{"model": "multi-label image tagger", "dataset": "close-ups of made-up surfaces with and without defects", "train_examples": 101725, "image_size": 32, "crop_scale_min": 0.8, "horizontal_flip": true, "arch": "convnext_v2", "isotropic": false, "norm": "layernorm", "activation": "gelu", "mlp_ratio": 3, "dropout": 0.1, "inner_norm": true, "moe": "top_k", "num_experts": 8, "moe_every": 2, "expert_mlp_ratio": 0.5, "experts_per_token": 2, "shared_expert": false, "patch_size": [2, 2], "depths": [4, 4, 4], "widths": [80, 160, 320], "kernel_size": 3, "num_labels": 18, "residual_init": "none", "optimizer": "muon", "muon_scale": "match_rms_adamw", "lr": 0.0024, "momentum": 0.95, "nesterov": false, "orthogonalizer": "polar_express", "adamw_lr_other_params": 0.00091, "grad_clip": 1.0, "steps": 11500, "batch_size": 512, "epochs": 57.9, "lr_schedule": "cosine", "final_lr_fraction": 0, "warmup_steps": 2300, "weight_decay": 0.2, "adamw_weight_decay_other_params": 0.01}
Rows from block 8 of a small multi-label image tagger, named by matrix and row number. Rows with one number belong to one neuron. Each number is 500 + 25 x the weight over its row's rms, rounded and kept within 0 to 999. All counts start at 0. Numbers have three digits each. After the name is the row's rms in percent of the matrix's.
After each neuron's rows are labels from the 100 images, of 14848, where the neuron reaches its highest value: "responds to" is what is common among them. Only what is clearly more common there than usual is listed. The data: close-ups of made-up surfaces with and without defects.
# fc1: MLP up (model.blocks.8.mlp.fc1.weight, 960x320), inputs 64-127
# fc2: MLP down (model.blocks.8.mlp.fc2.weight, 320x960, transposed), outputs 64-127

fc1.517 081:526510485521522488516528496488492447483524529516507462512495489511498501533461497494534498527474557480520467471525535512538477500510517492506506518448543501518492479504470498484480558477498513
fc2.517 098:486494535494479510499537500501543474472498495559493480497447534499526535488528492509442547507539495520527487530480516507494507526516487489433504473513508471512483527468551476500441547506493491
responds to: wood

fc1.168 101:490502522509535497483466505492490475532481454525540499473469480530485517523554530477485572488525511550491462481508504510479485480494523534523510504506553453520484480520526469467518513514489486
fc2.168 104:468469534494488504505490508481522533485483536487544517513555465470521530513455541457502518526522524532464501495472512490481491493495503519560478494509491518494507537457497512471499529527502503
responds to: stain

fc1.452 124:504500467510521503524472503483494509503526508536510517509475497525473504510485533485499574508525534446497489521521500493539515496498470530546474543534480491487501482475493461500509507491503490
fc2.452 117:522517466506451439493526502502504468490476468471510499504502494471489518504519529519524485467527501502482494441494501543510491533505473416519474518542552472511470504501502465466509486498511458
responds to: scratch

fc1.356 107:487451482470490492454511497482496531496491480492535525506512463485500467505502516488520534529529511548489533457478503505454479515479491489507476480465462524517483494530507450528500493561468532
fc2.356 105:463506483518495480503473495512483452493458511563496519521502505500506535516506423466524483490499516487469498491534473473506505450471523484477447489493551506542519471506520504506521476473509503
responds to: smear; crack

fc1.393 111:478506486552501504495514505556514476487491481474470454480527469477546487506497506509464502480504506532485523492509531504493486483487484532507499469487509475485495506508501476504470525485495492
fc2.393 097:487510541470511438485488525517503506460491515495506469551482493513490508547472419531515504512494544472486518505498501532490489544453518525458523472508503519446511511522480523564513507500482505
responds to: crack

fc1.739 104:540501477495520501514512484555470467494513459505484467498520475516536473500514522527521453506500464446500552461519504488488538469510494528541435503496565483485506488465517527484484478473495506
fc2.739 117:491486482508542493481529515498510536471506464455504478493526482482548524506492495478512510527473461479448487520481536516493483475471499509513512506530497480495502497464485472499497495513515452
responds to: dent; tiles

fc1.732 114:532501507530500463443513489541489502533448493486492451551547533482517510533518518447518535543469537535518505476532484472509508475478520472507486460479509508548531541468519473490487501509479458
fc2.732 112:508519507488495483491448497493490499517475532499452509530477500497478505501501502475518494497519512457465471529495492494512511501508525470478500495488497496511513511519453551522456520528503563
responds to: stain; carpet

fc1.410 099:459515530463530493542471453539471476562519464535501492503533504491533475475483482515514525477506510476510492459508449530503477491521524536473500515539504515509487503486492526463490515489491512
fc2.410 106:489505555548501502516493499525498500537521491485522529477529493537525485476490457485490489505480463519515502478491493497490512510478498470536470471459479492470490512501502506484507518489495461
responds to: scratch

fc1.588 110:518489466494541479478516469476518480504519503561519540505503502487517515483558506507471506439537527493480515523462476509498531464505500477524483490482502524498524471496558493524466492504514498
fc2.588 114:505490516486448501525499510473558487516497499475507490517475512512483510509511507537540535567562508437476489521481459494514487446525472512553506456548510506491508507510486523474514488474454507
responds to: scratch

fc1.131 101:502479481505532530507482495484481502498474506507457497490532425527537530476511505465506522521523515484500546507495487507528539500469524527524550496480519531505477484525531500484489521535503492
fc2.131 108:477481453486493461472501506511476477499460492527464501515465508480543492462488515520523535492488474512486508494471476466548516492542480523488503512523449499502456474522512506502482449514521479
responds to: dent; smear; tiles

fc1.412 095:459556462510495534541519499502496499455489466506493483476526486489512523482487500466523516523482494478490498532511482521466468513480492530498470488487482539497541519490432465478520511474478492
fc2.412 104:486500522465492512495492526487520471508501518453482493488518518503523500466456459467478530462475513490508545506512499448493490522512496480503511498483438530465532562471565488470495511486519493
responds to: wood

fc1.707 091:515504469477481479521526468471498538530480543540547511509496491545543466528477490516519493487503465460476508501478556505521535526479438492494479512495531490543469485487518470538503489530526489
fc2.707 102:525517489517485493502502484492475464489512516466551519472542539468516516518484474520466496549500482490541501465482515495481536458480474530509454495452488452512459487506515537487494506491506511
responds to: dent

fc1.426 119:500471502463490550509502468526488507533506522477541507496520494522517509514466520508494486506489440547482509488519510495504475524494498459475499550489485464545521486532469489538481499506486482
fc2.426 114:499525497510493472499536511495523466495500481464465491499486527499488523495499487511526484512540468438472513565491468495501526499525527505509488515516456516492461516540509486454497480510497488
responds to: scratch; circuit traces

fc1.243 086:512478506525480528522519489455463494524507512483533491481502477479482489480532549478478475524523495520531522491525514509466511523540541473466493522486496453504493469511475508527518487559504490
fc2.243 088:509490496497485515499457501490508489515533457473485516481508497541493515454484484528463465515503486497479528476517507490438505504508529490532473452489528511506534508519490492538495517482483492
responds to: stain; brushed metal

fc1.667 124:485505516481494493473522514483473519532479500527450488478489507540458478516466502510510525479474474501546535530528518519542472492492454526499443543442543528471511473514502494475499479491489477
fc2.667 114:506500469476483532466559571555464518500460533539461497476503511500504499488474540499482523500533535451508510492461463480531483480443506522470540466531496477512456483456500532501464503499491476
responds to: crack

fc1.50 115:483533489505491501461503508513522541491552540505445490498526519558481504479509510524496495502495436523492521522475510524487510491467553478495523473504528497504501513486551459493504497499515524
fc2.50 090:471478524516500515497506494501463524500495527459492472505532518508550498524507521534512542502519528506513507539484518542481496489513508516483493494506473501491512449534514512483459501478567483
responds to: leather; bright spot; specks

fc1.450 130:511512474490512512512516513511536586512477517510511522505559457529487518477550509494512511521446519526498472469492506444527477484526461509545518486478482516485529495518446480454431493554517515
fc2.450 122:460518527505512473524487489503505479507537479513502489433543484472498479522500507491492516473539525514493516473481494513556501477512526484452491526538504501512496537459506457487523543473537471
responds to: smear

fc1.177 069:475525480517507488533509469508494530497512470485499467478494530510521485504514547474488537483499461466488526521550498527473498529486541495501534532522537482475506520472509513486489497513517504
fc2.177 079:494507543520516495478521503514515561552507494499535449532522524454533519482470516479534471492494529532466508509511502512502491533473475464487552534482478508517507550493481479512461506486484484
responds to: scratch; smear; circuit traces

fc1.472 070:508483495455522424470467489463506479588476444522493499484502513496478513449487494518483532503525469521540515480498540510535466481509488521506517509523500467499504473484508499489483504501530517
fc2.472 074:463490494488490519492489444533512522507467527485513481511552498485496490489493519472506495522488497524488503525479529486478504527532485528502457509475516485485433573504478482476506508544528502
responds to: stain

fc1.141 100:509514490436542492485509524510574500494540502478498495479503490510478519466504497494534516501528521487510494523482513514492514484519495509508498511475478516447498479525515489481494473469500464
fc2.141 106:499493481494498505512513521527552454505534510480550506473482469498511496489532476556510511526504497472508510508487524515508510512487461485553456544470513496466517530488516494470491516519505487
responds to: scratch; specks; brushed metal

fc1.14 084:487490497477502508524467479520488469448522495512506502530541499474467478465470519512519459520490521469468531503503505502494496512519505528506498530490524499471522487487469481498470536547555475
fc2.14 082:491491523510498459468514469454470534503504506479506481492517470493484508463520482473517520515502506500512467504462504482500535467509469499441510482505480479503591495515517530503508484504493479
responds to: leather; hole

fc1.433 090:479489514537479527500505483495511511502476471489491488528506527465509520497479504474541472494466493518501493501513499511504518556529498476484466503468443472499504522521509516520491478502486503
fc2.433 095:478517451478530500458427501487471486499501520464490494478482474465516512473501530444521536557482516471516474499514531511489508517500510556468493482485504449500480503583518517537488491517472489
responds to: scratch

fc1.642 107:512472523515507518513551478490453502534513476559512517510476466471469477527510560547533486481483487511484496520480473481445496494503509545459525505478526524531516445497543523522468479468520500
fc2.642 105:512502480543510465507500488469469496503490511471485506510487518478489528551543511513491521541491525484470508496513507481490518503508492538502521522509503513487511500505519470545512505479562474
responds to: dent; brushed metal

fc1.18 084:515489506461493509440476462478496502479514510509499503473496503529519492497501452482498534522471510485501545522483510511501461493476510487486557470515494489513522477530469475517511491454523487
fc2.18 070:494511477470467492486488539516498532456517474483461501498492505535530552483497485502516502522508483487516486552519502482479486475526537506452452460500503538515502499560507470487496507463469519
responds to: stain; specks; wood

fc1.13 108:534482515517507497493462471457486505546548496513520512464489476479492498485478437550523487513470536525518532503524556505551489530441518477470471520529453458518506470523497508482478498461515514
fc2.13 100:504462510498496524477486526488488535506547514517484562457473520531446476516538514484540573475463542516506497557446503526464462500521550501531472553513476461527477554519496517487466495481539506
responds to: stain; tiles; specks

fc1.709 102:533526466485501512504500532475511498493511504498481469538479533530498462535534545535497475470488492479491507545473483497475499435534502477494496537511483461478541467484556474512491511506530510
fc2.709 103:484478473486517490467488521519525494493479513520496477489441457509517519528542518484495495497515483495486484537447517502531486529509458506459452483479517477513535484475505489465509448496458476
responds to: smear

fc1.511 094:476486500506495489467472512538504479506503504488479477484488494491514536568472509561526497429489506542511539515499520525537485505481479521492536504474507490514518502495472527539441524515521514
fc2.511 090:502512469485543481536525521510516473505497539500531506533496508509527492474471505513487478512493503442451528492537534524525484515526448514484512481493494521485480460482532483482531543518461502
responds to: crack

fc1.204 106:507498514522507495476499446508507511496479499475544493534494467511534522503555515495506491532495534511508530517494536484458528547547520513476500498478503507486511499502490496518487468462485546
fc2.204 098:520541465505500509513531499503508530494526501480474528522527470523496500513495507443497499539518465569500509482495507479499462503537492500528479458535520506528524477521542506498460494514529495
responds to: stain

fc1.514 073:467485465487553506505526537544514542479478488494521544531509534513494487494496460505497526458472546483493459490472532449512479453484504536477525504500503478472510538497500477440514512493493450
fc2.514 089:513490439461499507539498506569479475484514475491528470508528506482483474511492504498480534515529543490442487487485531507523516490494512518456493469512520480522497492486493489533473525506519492
responds to: smear

fc1.424 107:498493454509499511480463481514518544498518517489520466484496469492452492521511541487517468523481520520488448533440511516484515522500526499505508537503567542482472514475536511478493484489473502
fc2.424 105:467490479453508514487436502539474473445486500457499508494460545499515531509476498507522518498501492512494526488505536488441519488527481500471572528511464500522475509500449473521533515555532509
responds to: crack

fc1.380 108:479477506502493525482489538439495496494466503515506476473539538510549532494503474494454528511483516463557482485509543465467509519491498473554518518486483509476587477520514494474495475519489517
fc2.380 110:499498513494518565516485535515524540496550500485517507545461505474522501469483489519508486516507494535502506551529482502476449500511539521498491489512525494492470530472497487524526532483490544
responds to: leather

fc1.605 094:542519533506488515499485540521490466541527473452502507483491535532509506506486491536495488461509497460509506476496469494519426483488522487533511462502515519484570489504501517497493486464502437
fc2.605 118:534501474520493505478452481540515525512479559455489466481494511505514460515502481484491491516493530507510524483456551510523470492466493480493491467479563478484512493495483441508488521471486471
responds to: leather; tiles

fc1.230 111:519465494532510490483499487489520526461486510519496475466556527508482435540430468485517488439514539475510528523465525523522493524506464484504503498479521552500506475566497511483486488550518514
fc2.230 102:542524524523482467539500493497512518538533506522463483533515480558474475502505465456496523485505521509513494485460496493512519514522478506474501461485511515458497510483557507540500493532509474
responds to: wood

fc1.275 108:553530514475513502502481482517486549492522551532467505549512532515468511507474486532514467474546539501502501523510453517508486520484498503513497508518480492482494484529485514482482486479516504
fc2.275 104:506500520517454512521513502562539504518460517482486521531472464484478506453437495482534502519510505497490562476486499505488522485472492512480479515505493472516521531522472455516576506519520513
responds to: dent; woven cloth